{"model": "image diffusion model", "train_examples": 195000, "objective": "edm", "head_dim": 32, "inner_norm": true, "lr_schedule": "linear"}
Rows from block 3 of a small image diffusion model, named by matrix and row number. Rows with one number belong to one neuron. Each number is 128 + 32 x the weight over its row's rms, rounded and kept within 0 to 255. All counts start at 0.
After each neuron's rows are labels from the 100 images, of 14976 (inputs lightly noised), where the neuron reaches its highest value: "peak on" is the class under the peak. Only what is clearly more common there than usual is listed. The data: made-up ball-and-stick molecule models. In brackets: how many of the 100, against the usual share in percent.
# fc1: MLP up (model.blocks.3.mlp.fc1.weight, 1024x256), inputs 128-191
# fc2: MLP down (model.blocks.3.mlp.fc2.weight, 256x1024, transposed), outputs 128-191

fc1.717 [138 114 176 157 136 136 120 169 121 106 156 147  98  94 159  76 103 184 112  96 182 102  84 119 145 147 142  80 132 154 149 109 145 109 119 121 123 160 110  81 178  86 167 117 228 123 162 148 118 123 146 111 129 121 114 138  91 171 111 135 143 104 130 158]
fc2.717 [109 180 111 117 108 108 142  71 106 174 125 191  80 125  84 133 140 181 105 126 161  99 139  92 170 147 141 194 179 111 156 145 164 101 128 127 105 157 130 154 214 170 108 104  61 135 149 137 117 153  83 171 183 132 206 149 114  96 149 117  71  64  91 100]
peak on: white ball (52 vs 1.2)

fc1.582 [120  96 120 157 125 118 102  80 115 127 156 114  85 163  61 128 163 148 164 223 157 136 102  95 114 140 108 122 134 112 134 167  98 140  70 137 132 121  87 142  89 158 169  92 139 172 147 140 145 103 155 112 170 117 153 144 126  64 129 147 162  89  76  96]
fc2.582 [145  70 133 145 105 185 115  84 163 145 142 112 130 129 146 146 100 112 130  82 159 150  86 161 105  91  91 199 125 154 143 167 122 189 120 108 135 177 120 133 118 111 141  85 178 134 122 121 171 165 130 125 167 128 132 138 162  89 153 127 147 183 163 120]
peak on: grey ball (56 vs 4)

fc1.576 [108 126 133 149 129 172 116  92 129 131  93 107 127  97 144 150 113  65 148  73 147 102 167 124 132 130 177 118  68 143 123 110 147 167 110 195 121 108  51 148  94 102 139  43  83 118 175 151 166 125 169 164  92 154 105 149 122  48  96 153 156 105  95  98]
fc2.576 [150 151 135 122 123 169 123 126 153 113 137  79 118 185 111 186  98 174 122 144 126 103 137 163 126 122 131 115 156 133 113 151 132 108 125 166 104 120 108 134 120 116 148  73 138 187  90  98 113  98 168  83 108 164  94  75 119 109 171 128  88 149 139  80]
peak on: red ball (42 vs 1.8)

fc1.712 [160 108 187 127 167 125 116 138 113 167  92 121 132 149 142 162 111 144 111  80 104  56 107 124 141 155 123 106 125  97 118  96 131 138 105  91  91 130 143 104  95 200 141  70 107 104  58 163  84  93 129  98 155 103 157 131  83 154 112 135 156 172 154 190]
fc2.712 [117 132 179 142 155  99 122 134 149 180 167  94 116 133 109 135 138 120 187 147  70  53  80  70 103  60 110 124 126  89  97 132 155 130 143 107 117 131 114  98 108 119 145  96 110 151 181  93 181 151 156 177 129 114 166 135 105 146 115 144  70  73  92 199]
peak on: grey ball (45 vs 4)

fc1.657 [137 121 125 101  91 167 110 140 145 145 139 150 148 117 136  93 106 149 147 113  96  81  72 110 176 187 122 126 117  86 129 104 148 135 124 126 218 156 150 190  83  91  88 131 160 147 221  68 104 126  50 166 125  87 134  97 181 133 110  97 164 178 137 163]
fc2.657 [106 133  80 145 120  54 123 170 117 147 139  91 147 126 126  73 162  88 162 108 142 148 111 118 145 145 133 103 144 102 116  80 134 139 155 146 123 128 134 155 150 131 110 141 137  96 152 118 144  85 158   0 113  40  87 171 119 111 136 174 185 147 197 177]
peak on: yellow ball (34 vs 1.6)

fc1.473 [144 123 106  84 206 127 107  81 157 112 108 146 131 147 127 128 127 124 136 114 150 180 156 133 181  69 100 133 145 113 143 167 145 172  89 146  91 120 145 176 132 110 173 152 138 156 113 108 125 159  65 149 118 109 102 146 170 116 141  88 110 167 132  79]
fc2.473 [114  85 134 126 207  86  76 114 139 149 132 134 103 117 161 145 152  97 162 133 149 165 171 106  66 120 154  92 107 133 131 121 151 141 119 167 157 111 161 129  96  93 105 130 103  65 109 138 144 158  52 103 135  93 108 121 111 128  88 122 115 107 172  57]
peak on: red ball (34 vs 1.8)

fc1.136 [146 127 170 118  89 136  92 121 162 102  98 108  70 143 112 147 137 126 125 129 119 191 126 195 176 130 188 105 122 124 131 166 136 124 135 132 138 127 143  90 166  96 124 142 140 103 124 134 156 130  72 136 113 153 108  91 146 103 161  70 121 104 132 128]
fc2.136 [  0 116 128 179 143  87 122 121 138 140 182 119  62 159 183 175 128  94 111 117 123 120 117  97  84 116 106 181 129 127 134 126 101 135 115 140 132 131 125 122 136 104  47 146 129 124 110 143 164 174  98 123 151 150 139 169 172  89 149 108  96 144 187  99]
peak on: blue ball (100 vs 2)

fc1.688 [188 142 115 159 122  98  98 166 112 130 140 111  93 202 148 141 114 115 135 147  87 150 146 161 119  80 186  94 100 112  91 121 101 133  84 127 146 141 104  91 173  68 139 160 109 160  87 136 123 137 139  15 118  95  93 145 155 134 131  19 138 146 169 113]
fc2.688 [ 96 148 184 105 117 165  98 102 135 121  99 130 164 161 135  82 153 107 183 153 127  89 136 141  86  95  59 120  91 120 133 172  83 127 155 140 156 123 117 169 114  98 122 116 125 122 115 127 142  81  84 177 142  87 173 127  90 135 160 181 158 149 159 127]
peak on: white ball (56 vs 1.2)

fc1.155 [200 150 136 143 123 114 113 111 122  93 112 149 163 143 125 191 112 139  90  82 101 156 208 124 121 130 141 115 131  72  94 161 169 197 162 106 141 109 124  33 116 112 155 172 151  83 135 158 116 172 134  12 122 107 110 166 161  89 154 141 108 140 158 133]
fc2.155 [ 77 172 145 102 150 158  68 103 117 130 121 145 170 144 140 130 149  95 121 155 156  95 152 151  79 105  73 157  72  66 136 165  87 100 176 136 150  96 155  93 140 117 135 116 164 156 114 148 163 136 133 244 132 133 140 139  94 153 164 160 141 107 125 109]
peak on: white ball (66 vs 1.2); grey ball (31 vs 4)

fc1.405 [178 129  64 134 126  94 140 127 128 134  49 126 117 131  98  94 152 114 126 108  92 110 121 173 137 133 137 169 161 129 185 135  93 157 186 150  92 162 139 143 124 112 124  93  99  97 128 128 158 162 172 126 118 128 158 141 152 142 129 134 123 167 110 157]
fc2.405 [  0 182 114 104 127 170 168 108 126 150 140 119 131 119  96 111 183  81 148 127 190  77 105 120 149 154 112 101  51 105 121 148 124  90 167 125 120  87 199 130 100 120 102 111  96 149 126 159 135 142 153 106 186 196 149  80  61 125 106 130  96 108 122 131]
peak on: white ball (57 vs 1.2)

fc1.371 [134 146  75 107 124 153 145 127 143 154 120 121 119 126 169 134  86 159  76 134  88  87 108  99 162 126  91 239  91 105 126 176 165 162 150 183  50 135 170 134 153 102 150 122 107  52 110 108 119 114 135  63 138 141 156 137  58 159  89 107 148 146 149 132]
fc2.371 [115 179  80 138 113 157 162 127 112 122 149 123 156 106 139 152 106 171 116 118  97 105 153  80 138  77 117  67 163  92  94 136 152 109 130 126 129 117 159 111 132 140 137 119 100 132 144  77 101 160 118 156 126 138 128 140 134 129 141 128  91 113 158 120]
peak on: purple ball (36 vs 1.1); blue ball (32 vs 2)

fc1.578 [128  96 112 136 116 116 143 146 118 162  89 228 148 111  94 116 121  78 121  96 125 120 185 119  75 135 111 151 155 147 109 186 108 121 138 101  74 194  97 176 126 147 126  52  95 158 126 152  93 123 150 116  75 153 170 142  76 151 120 108 180 187 204 141]
fc2.578 [128 118 147 125 145 133 103 144 116 120 125 208 135 149 155 129 182 154 144 187 101 163 111 107 179  95 147 114 112 162 160 102 133 154 119  81 168  71  95 165 107 120 108  89 152  90 139  99 179 101 138 139  71 134 143 176 112 158 113 111 143 121  84 137]
peak on: grey ball (25 vs 4)

fc1.583 [157 161 128 138 136 155  97 124  11 129 128 196 163 112  75  96  77 127 177 108  98 152 214 104 129 161 128 161 127 104 162 106 154 158  98 175  33 144  97 125  80 132 203 134  74 111 101  86 132 122 167 157 195 116 188 155 174  73 187 209 104 108 114  97]
fc2.583 [ 53 146 152 131  90 129  69  91  48 107 115 157 114 137 102 168 131 163 114 160  32 148 171  91 157 121 161 129 112  97  80 147 119  75 103 155 152  74 128  81 195  90 131 147 129 116 150 144 131  88 141 120 156 120 132 113 170  90  80 132 164 125 125  65]
peak on: yellow ball (68 vs 1.6)

fc1.426 [ 63 109 194 178 127 104 113  98 113 167  82  73  66 130 157  87 156  85 119 129 150 105 161  84 133 113 168 141 206 168 169 123 126 143  94  98 134  80 149  97 119  98 159 146 182 178  80 100 115  91  88 143 129  94 147  90 162  93 176 206  74 139 107 180]
fc2.426 [ 90  76 156 181 152 131  80 114 133 137 183 171 102  91 130 197 180 145 132 125  97 143 164 102 118 158 165 161 153 187 105 155 189 136  83 124 128 135 105  99  84 209 142 129 171 128 120 138  83  71 102  35 156 100 117 154 125 106  94 126 136 162 140 147]
peak on: purple ball (81 vs 1.1)

fc1.297 [131 105 177 104 143 102 136  99  84  96 147 169  31 134 150 132  97 126 148  51 119 165 153 118 135 113  54  99 106 194 157 137  92 130 123  48 134 107 152 122 157 144  98 178 130  33 125 138  88 187 132 113 111 113 179  96 121  87 170 109 119 139 118 112]
fc2.297 [121 185 164 147 142 105 150  79  95 109 179 155 185 131 124 193 115 103 119 145 133 195 121  99 104 110 127 131 102 171 135 148 168 131 156  71 113 124 115 106 152 157  92 123 149 210  94 152 149 146 113 147 108  79 137  49 103 118  78 117 107 164  94  90]
peak on: purple ball (42 vs 1.1)

fc1.659 [151  88  70 130 151 128 118 156  79 129 122 176 138 132 103 181 137 166 194 125 137  68 108 182 118  99 107 140 153 111 136 160 121 184 145 103  83 124  74 145 171 153 122 158 121 121 124 121  94 167 149 163  41 114 106 100  78 113 197 137 142 151  93 104]
fc2.659 [118 137 105 119 128  96 114 163  85  88 158 124 108 111 147  87 121 144 144 181  91 110 149  97 107 153  84  87  96 131 132 117 159  74 129 157 131 130 134 139  89 137 142 173 169 136 112 144 162 106 109  73  95 104 133  77 103 106  88 145 107 123 124 101]
peak on: green ball (30 vs 1.3)

fc1.275 [122 139 168 139 133 163 131 121 166  98 143 139  45 163  86 189 124 119 180 107 130 136 118  71 139 117 169 103  82 148 108 189 132 127 134 134 152  83  98 148  78 166 110 126  91 100 110  28 149 172 161 128 162 106 139  86 127 108 144 114 122 142  93 100]
fc2.275 [141 164 139 164 146 125 186 157 119 163 150 127 182 102 157 214 114 112 126 136 135 102 124 156 102 125 168 153 185 154 165 134 135 127 132 136 166 164  57 184 149 135 102 119 126 157 120 202 110 145 153 147 185  85 116  47 136 139 119 127 137 176 184 110]
peak on: purple ball (54 vs 1.1)

fc1.651 [102 110 135 116 164 115 128  95 156 168 177  92  99 162 245 140 110 126 106 141 100  95 150 122 135 151  66 179 111 115 132 126 155 106 161 140  82  84 124 141 131 152  87 124 168 111 140 120 164 188  61 157 104  99 115  70 105 146 139 117 155 160 126 140]
fc2.651 [160 159 127 122 169  87 152 102 132 156 136  89 164 104  24 147 177 161 122 128 137 118 159 126  91  86  96 143 135 126 153 130 113  70 154 113 143 123 167 112 112 140  96  89 171 152  93 148 126 217  84  99 116 128 137  67  92 127 104  69 144 136 110 125]
peak on: green ball (26 vs 1.3)

fc1.477 [ 98 142  70 145  58 145 149 195 150  91 112 210 179 143  86 110 106 120  81 138 119 132 111 138 152  94 157  79 158 130 154  86 146 101 159 172  74 110 175 146 129 139  75 156  96 138 211 161 178  89 140  99 142  87 161 143 169 203 109 106 198 148 180 130]
fc2.477 [235 132  83 140  73 124 186 140 133 118 131 177 119 120 136 139 157 127  89 133  71 132 110  57 149 161 163 116 106 123 119 125 101 121 117 116  92  86 208 160 126 104 107 133 138 135  93 103 120 107 133 186 137 101 133 140 162 158 127  80  76 127 105 112]
peak on: green ball (34 vs 1.3)

fc1.211 [148 123 167  97 127 173 112 152 146 142 124 141  86 102 154 159  71 155 180 137 183 152 123 130 137 155 119  88 168 122 157 154 118 126 132 140 122 134  91  83 181  88 171 140 231 114 152 120 114 155  91 158 126 145  78 124 113 134 150 162 139 139 143 120]
fc2.211 [ 49 127  99 117 119 110  96  86  91 158 108 122  91  85  78 140  84 187 103 106 135 105 169 128 160 161 122 150 184 100 142 158 176 128 144 135 126 173 133 155 173 124 129 118  59 140 129 121 144 130 120 153 121 161 193 130 156  89 136 115 140  87 117 106]
peak on: white ball (32 vs 1.2)

fc1.571 [122 136 125 138 135 129 110 162 138 177  91 148 110  92  66 205 155 109 146  80 113 143 134 192 133 135  99  97 156 132 135 133 156 114 146 110  84 102  82 124 154  74 140 167  79 139  91  43  73  94  92 115  97 130 146 137 126 121 192 135 141 117 148  67]
fc2.571 [147 102 118 168 118  79 114 111 139 147  99 151  91 178 191 196 126 113  97 115 119 151 103 130 124  78  93 138 119 151  95 115  99 196 109 107 101 149  87 140 128 107 104 178 116 125 166 170 195 153 137 102 100  75 115  94 138 157 103 157  97 116 153  90]
peak on: blue ball (61 vs 2)

fc1.65 [110 116 139  98 137 121 145  84 175  78 126 159  70 155  93 158 125 154  84 167  95 149 163 132 130 138  36 166 171  72 208 153 123 131 128 165 125 137 168 180 127 176 107  66 138  87 110 144 120 130 106 132 112 133 194 137 220  98 136 149 165  95  92 101]
fc2.65 [169  80 126 117 152 141 169 107 161  86  91  98 140 133 154 163 146 150  68 116 148 133 152 158 142 146  79 102  74  92 116  78 126 159 127 139 139 111 183 155 130 123 110  75 108 218 119 119 124 135  91 207 101 111 190 131 216  38 120  98 120 181 131  98]
peak on: green ball (26 vs 1.3)

fc1.655 [112 124 124 107 206 139 147  87 180 133  87  86  72  67 165 170 140 143 130  75 161 101 122 157 132 116 119 133  93 131  80  23 109 129 155 101 133 161 124 140  38 107 154 130  90 119  79 126 105 119 147 103 179 111 127 163 137 112 119  70  74 141 136 110]
fc2.655 [210 130 123 154 179 162 101 104 159 111  86  51 176 178  98 182 169 143 135 107 193 111 130  84  87 109 123 153 143 121 146 142 143 157 181 103 164 163 131 122 171  95 134 116  94 145 140 188 153 166 134 213 135 111 178 112 136 127 132  78 141 140 153  93]
peak on: purple ball (34 vs 1.1)

fc1.204 [131 139 159 121 136  98 145 192 192 172 134  88  85 122 138  82 124 129 134 169 148 146 124 143  47  53 127 124 149  90 196  53 126  90 138 136 118 106 133 150 152 142 106  73 171  73 118 136 169 146 125 117  88 161 101 144 121  80  77  71 142 173 156 134]
fc2.204 [155 141 140  70 117 133 122 175 204 156 116 134 133 122 135 112 171 129 168 135 171 136 133 117 181 180 153 108 107 100 135 202 132 188 178 132 153 167 176 140 104 148  80  86 150 171 134 121  84 133 110 105 121 129 134 108 126  70 158 105 129 144 138 153]
peak on: purple ball (45 vs 1.1)

fc1.664 [154 133  82 113 207 148 141 186 108 184  98 125 145 155 115 145 187 127 129 131 109  86 151 194 137 113 114 129 129 121 118 147 152  79 195 132 141 134  92 186 109 137 109 104 110 118 143  53 139  78 189 143  97 133 162  64  80 141 128 111 139 150 112 135]
fc2.664 [100  95  84  98 138 132 120  97 139 144 151 123 118 160 179 149 103  65 137 113 113 128 101 140 129 125 166 148 133 117  75 185 153 145 138 100 109 137 122 112  87  96  75 108 161  95 111 134 119 138 200  77 103  95 133 166 121 164 118 131 165 112 167 140]
peak on: blue ball (47 vs 2); grey ball (30 vs 4)

fc1.13 [157 136 137 146 202 116 117 220 123 138 144  80 159  89 110 194 206 128 138 108 121 147 174 125 117 110 109  71  68  92 117 116 174 154 170 136 142 141 151  86 126  91 112 130 155 151 131 168 136  70 120  59 126 122  81 113 171 143 158  64 106 137 136 106]
fc2.13 [173 131 131 113  94 147  93 109 129 141 147 154 142 171  95 186 182  95 147 184 123 138 127 155  97 143 192 205 104  81 136 153  47 146 164 151 130 122 158 166 122 117  84 121 137 109 119 144 124 131  90 198 151 127 129 161 111 129 140 160  91 112 162 108]
peak on: white ball (42 vs 1.2)

fc1.335 [ 81 140 105 135 157 167 103 163 151 197 111 158  72 124 103  70 129 141 159  94 110 129  96  88 139 225 118 145  99  78  99 121 162 100 173 112 136 128 156 147 165  88 163 130  79 147 121 120 107 133 119 144 144 111  95 111 141 135  84  97 113  93 103 141]
fc2.335 [110 132 129 124 130 111 137 148 183 111 109  85 148 120  90 164 111 178 118  85  60 166  93 195 118  63 161 170 126 115 142 142 146 122 125 132  98 107  80  81 156 107 148 151 132  89 162 121 138 125 118 123  97 133  89  65 107 119 133 141 176 122 115 123]
peak on: orange ball (46 vs 0.9); red ball (39 vs 1.8)

fc1.500 [130 116 222 109 169  93 122 136 156 180 177 185 178 126 149  76 115 147 112 130 136 174 129 107 129 200 127 117 146 107 113 125 110 162  90 148 112 113 108 128 111 155 181 210 190 154  60 144 156 138 150 128 176 148 123 141 110 181  91 115 130  76 131 109]
fc2.500 [112  95 181 138 169 107 137 134 164 202 108 169 152 152 109  51 135 147 145 160 141 148 124 149 117 118 149 116 102 112 145 131 121 114 130 111 205 128 147  95 106 116 157 195 199 161 161 130 118  69 147 147  89 131 124 153 128 186 176 181 140 136 153 100]
peak on: yellow ball (39 vs 1.6)

fc1.6 [148 112 160 129 118 120 114 155 150 167 145  91 164 150 109 137 170  71  96 142 150  99  78  81 129 162 126 133 142 162 105 136 165 154  97 130 105  72 165 138 181 169 150 153 136  87  39 169 105 197 167 150  96 125 148 109 128 156 120 124  64 132 111 105]
fc2.6 [159 181 131 168 172 138 117 138 118  90 113  88 134  74 126 177 144 139 101 102  80 133 115  85 105 134 139  92 152 139 128 106 142  71 104 189 126 148  41 111 118 158 107 112 184 139 116 135 139  72 159 188  84  57 134 116 112 144 131 145  84 138 120 114]
peak on: red ball (89 vs 1.8)

fc1.312 [ 57 165 142 126 241 128 172 149 130 148 158 158 187  93 167  80 152 125 156 119 138 187  95 137 177 177  62 176 124 141 127 175  92 115  89 109 139 143 103  89 127  79 133 177 131 121 123 109 147 113 111 102 156  86 108 130 137 115  87 101  73 125  97 128]
fc2.312 [255 150 147 191 141 177 136 168 113  70  98 136 140 113  65 160  44 145  92 107 148 143 130 117 124 139 126 143 105 139 123 109 110 136 177 124 156 156 104 117 147 148 108 112 117 109 147 155 135 129 123 170 105  75  95 121 143 115 111  93 147 114 114 154]
peak on: red ball (62 vs 1.8)

fc1.82 [190 190 160  77 148 131 203 146 119 120 150 136 131  91 145 144 153 133 180 189 132 198 136  96  98 140 115 171 120 103 155  68 101 105 149  87 110 156 108 107 127 169  98 122 143 160 106 108 149 157 107 141 118 206 133 103 119 175  88 139 147  47 100 122]
fc2.82 [  7 161 164 121 107 166 161 145 133 142 120 146 137 142 103 158 119 167 137 154  90 159 169 168 120 186 115 122 164 127 140  80 127 135 126 118 148 168 163 142 139 129 136 144 105 140 145 162 162 130 136  98 142 182 132 134 144 125 168 115 151  83 137 127]
peak on: green ball (70 vs 1.3)

fc1.387 [200 186 153  90 167 129 153 139 169  96 127 125  80  97 122  87 185 175 132 143 115 117  71 104 121 138 126 188  81  72 141  77 127 188 192 130 146 167 132  94 113 162 147 108 162 133 141  92 147 208 113 143  85 152 116 117  98 133 147 116 135 129 125 139]
fc2.387 [ 10 135 147  23  84 170 140 125 134 126  99 139 132 108 138 129 158 125 151  86 143 142 128  69 164 142 141  80 121  77 123 133 127  95 122 150 105 168 149 112 139 128 109 134 121 121 144 167  86 141 120 124  97 176 145 120 118 149 163 148 142 123 124 146]
peak on: green ball (38 vs 1.3)

fc1.412 [172 146 159 161 143 107 100 165 159 141 103 124 126 158 157  89 222  99 132 140 121 112  89 139 118  69 159 143 138 126 129 109 133 107 147 111 160 128  84  76 110 113 184 130 126 170 173 124 161  87 135 154 139  95 120 122 105 143  99 102 155 109  88 131]
fc2.412 [103 127 124 109 140 142 123 139 122 130 175  96 153 149 128  77 167  98 141  96 114  97 111 140  57 141 124 108  80  83 142 171 115 113 181 173  89 137 138  87 128 162 123  88 145 106 124 145  84 127 116 129 141 102 126 135 119  93 149 161 120 153 139  74]
peak on: red ball (32 vs 1.8)

fc1.730 [151 150 139 131  82 148 122 133 120 118 111  73 132 144 109 186 132  94 134 142  94 106 164 174 121 146 151 144  80 146 137 156 150 140 111 163  84 143  99 127 179  87  92 159 178 160 112 167 137  63 167 103 137 109 117 153 122 131 102 182 132 100 175  58]
fc2.730 [ 64 121 103 117  88 126 121 168 146  85 101 124  95  83 122 201 141 118 145  74 103 105 156 121 104  98 131 113 143 137 126 115 138 109 105 158 110  96  73 110 105  98 105 151 152 159 120 107 164 140 125 149 153  78 129 138  86 164 162 169 105 139  92 103]
peak on: purple ball (33 vs 1.1); blue ball (33 vs 2)

fc1.157 [105 153 140 136  90 132 130 139 129  63 133 163 125 152  96 117 110 153 161 144 121 224 127 125 157 112  80  81 179 170 195 105 168 100 137 207 101 166 104 115 112 182  90 122 163 154 166 124 156 146 120 109 115 119 135 174 214 192 122 111 103 115 199 110]
fc2.157 [159 182 139 121 135  99 154 117 114 108 105 171 132  84 155  89 143  92 133  75 138 192 124 151  96 147 120 183 100 145  80 145 101 126 158 114 134  90 113 120 117 117 126  94 142 118 113 135 143 129 104  70 110 116 153 103 182 183 154  87 111 209 114 120]
peak on: purple ball (45 vs 1.1)

fc1.0 [206 151 135 127 148 140 110 158  77 228 107 145 148 156 121  99 128 135 156 108 137 163  80 147 121 119 176  72 124 116 103 176  83  98 116 102 118 160 105  78 135  89 141 168 164  76 100 100 128 134 179 107 111 142 107 109 138 102  90  80 113  75 164 133]
fc2.0 [ 46 156 163 164 138  86 138  99  96 181 162 138 129 120 109 102 110 137 121 150 140 108  97 152 164 125 110 188 147  98 163 140 140 165 145 122  80 126  89 151 183 130  79 115  63 143 121 125  90 158 100 161 156 186 118 107 111 158 122 129 139  71 125 125]
peak on: white ball (37 vs 1.2)

fc1.459 [152 136 121 159  99  74 129 193 143 110 119 140 157 158 162 108 142 163 120 141 126 173 130 117 111 196 155 180 183 113 144  78  98 114 185  72 185 105 117 141 122 122 115 117 197 132 186 173  80 102  96 109 147 117 108 142 172 144 210 117 124 124 145 115]
fc2.459 [109 106 144  79 132  45 102 114 135 161  80 129  96 101 123 118 123 118 146 108 118 192 116  67 155 109 156 102 114 128 130 173 118 119 142  67  44 133 138 101 149 128 121 142 158 113 103  95 182 118 130 181 130 109 146 123 131  93  97  86 119 130  92  73]
peak on: green ball (84 vs 1.3)

fc1.551 [113  90 136  97 157 140 126 116 113 121  64 147 148 137  79 141  89 141 197 133 174 153 143 122  55 120  59 113 112  95 116 173 147 113 144 140 114 159 134 132 152  44  67 135  89 140  78 109 165 124  98 163  75 172 145  88 217 114 184  92  91 163 124 169]
fc2.551 [152  91 152 153 128 168  51 131 118 123 127 135 117 118 192 156 115 126 149 125 118 191 158 147 153 160 123 114 130 117 138 122  66 116 107 188 133  76 146 184  81  79  75 110 122 138 145 149 143 167  51 136  89 113 137  71 164 118  84 131 165 118 146  96]
peak on: green ball (34 vs 1.3)

fc1.562 [132 124  88 158  61 128 153 150  14 180 106 187 136 162  93 113 146 166 104 180  84  55 162 126  67 107 117  75 171 133  76 129 119 110  97 138 103 164  90 128 108 228  82 130 133 159 196 117 114  85 183 136 129 137 129 133  76 172 127 106 136 147 176 115]
fc2.562 [179 158 100 119  83 130 183 128  19 118  81 164 108  77 122 103 131  79  97  86 111  83 191 125 184 157 107 166 117 137 136 105 157  96  98 145 111 113  96 115 136 172 143 137 132 107 126 157 184 101 159 146 135 116 127 117  78 142 152 110  72 100  56  90]
peak on: green ball (27 vs 1.3)

fc1.301 [108 100  54 134 117  98 160  80 138 157  62 163 115  93 126 127 114 210 137 136 118 135 167 116  59 101  77 118 113 118  60 128 104  92 130 155  85 177  96  79 160 124 132 199 121 114 120  76 185 128 136 149 169 127 183 135 147 138 130 140 143 146 122  74]
fc2.301 [199 134 140 161 119 118 125  48 118 123 172 142 140 185 134 115  64 105 117  99 119 138 143 134 189 155 105 115 135 123 183 123 118 103 161 146 153  90 186 179  94 128  90 168 115 155 117  98 147  90 149  62 183  84 138 136 164 174 156 170 131  62 165 114]
peak on: purple ball (34 vs 1.1)

fc1.691 [203  94 127 163 137 105  59 157 136 148 121 118 178  85 107  99  90 110 153  38 184 145  77 116  86 124 161 115 137 160 160 122 184 125 107  72 122 154 156 151 172 104 118 108 142 101 128 127 101 113 170 192 138  92 154  99 140 124  68 127 124 134 148 123]
fc2.691 [ 38  82 128 178 163  84  74 124 108 119 124 132 117 161 115 144 122 147 140 112  94 103 105 183  72 136 112 130 111 128 118 130 165 117  72 137 118 116 106 108 130 194 124 116 129  94 185  86  85 134 114  63 179 142 141 108 118 135 118 143 133 117 127 138]
peak on: orange ball (35 vs 0.9); red ball (33 vs 1.8)

fc1.765 [122 118 163 129 215 129 114 121 148  81  61  56 128 114 119 115 134 116 127 109 176 132 149 175  82 130 144 117 147 155 105 110 106 126  82  70 102 117 143 193 107 104 143 120 121 170 102 136 129 155 178 148  98 113 105 167  47 153 123 165  78 144 166 180]
fc2.765 [172 104 107 146 182 103 115 165 122 118 147  69  97 137 120 164 126 125 148 130  89 154 122 141 162 110 129 103  63 166 115 109 171 112 154  86 134 117 119 109 162 144 182 164 152 127 139  99 135 105 124 108 110  55 106 122  78 179 157 130 178 195 124 170]
peak on: purple ball (54 vs 1.1); blue ball (28 vs 2)

fc1.705 [147 135 128 138 145  82 147 173 153 139 122  99 111 161 227 149 132  81  97 151 129 110 103 134 131  61  45 150 136 157 180 176 128 131 163 153 116 122 130 159 182 125 146 121 184 134 116 124 190 134 124 140 107 134 100 154  34 177  66 151 145 114  93 152]
fc2.705 [106 148 115 110  88  96 182 121  93 129 157 129 147 116 120 101 129  84 126 112 167 112 150 130 134 173  80 111 134 147 125 161 106 131 113 155 136 169 166 143  90 114 112 154  92 124 116  91  81 119 108 115 121  61 157 180  67 128 171 128 138 113 159 139]
peak on: blue ball (81 vs 2)

fc1.690 [123 132 176 100 156 150 137 154 144 122 172 180 118 133 138 152 157 141 146 207 116 123 155 131 132 223  97 118 124  98 111 133 126 118 113  90 194 114 149  95  86 110 109  75 104 207 155 104 212 178 145 102 124 116 153  55 105 126  77 138 130  81 136 164]
fc2.690 [199 143 150 159 108 108 119 111 138 141 142 115 146 139 115 140 175 118 100 104 122 120 119 147 125 118 137 145 108 129 115 162  80 163 141 146 112 110 144 163 142 132 103  91  88  90 109 133 104 145 152 137 168  73 115  85 115 139 176 176  69 190 142 161]
peak on: blue ball (47 vs 2)

fc1.519 [166 170 139 131 153 141 153 156 147  99 138 134 141 135  97  57 208 129 118  99 119 107 143 131 132 138 164 131  96 101 166 120 144 122 136 152 110 113  93 117 199  79 155 160 184 118 163 100  81 167 124 138 102 152 179 104 161 147 130  95  75  86 148 125]
fc2.519 [  0 125 139  73 138  96 159 125 123 116 130 116 113 143 133 160 164 161 131  61 208 114 124 151  85 117 139  92 109 146 144  95 124 148 118 133 144 114 103  92 121 130 121 146 135 124 161 106 101 115 121 110 125 183  98 112 136  86 135 146 161 131 119 172]
peak on: red ball (53 vs 1.8)

fc1.304 [142 116 140 105 106 134 137 142  99 154 153 100 152 115 161 165 182 187 116  91 153 160 102 158 139 109  93 164 104 120 154 129 119 117 203 164 140 115 121 100  97 113 108 115  90 116 140  70 116  92 142 160 126 121 182 114  92 209 167 154 119  86  72 144]
fc2.304 [125  83 113  93  98  85 121  77 109 153 115 106 144 170 128 101 158 165 138 172 132 167 182 123 157 169 132 100 143 118 143 164  88 151 182 136 146 147 128 135 152 138 151 113  79 148 179 129 127 141 130 120 145  71 102 136 134  84 120 108 128 119 146 106]
peak on: green ball (81 vs 1.3)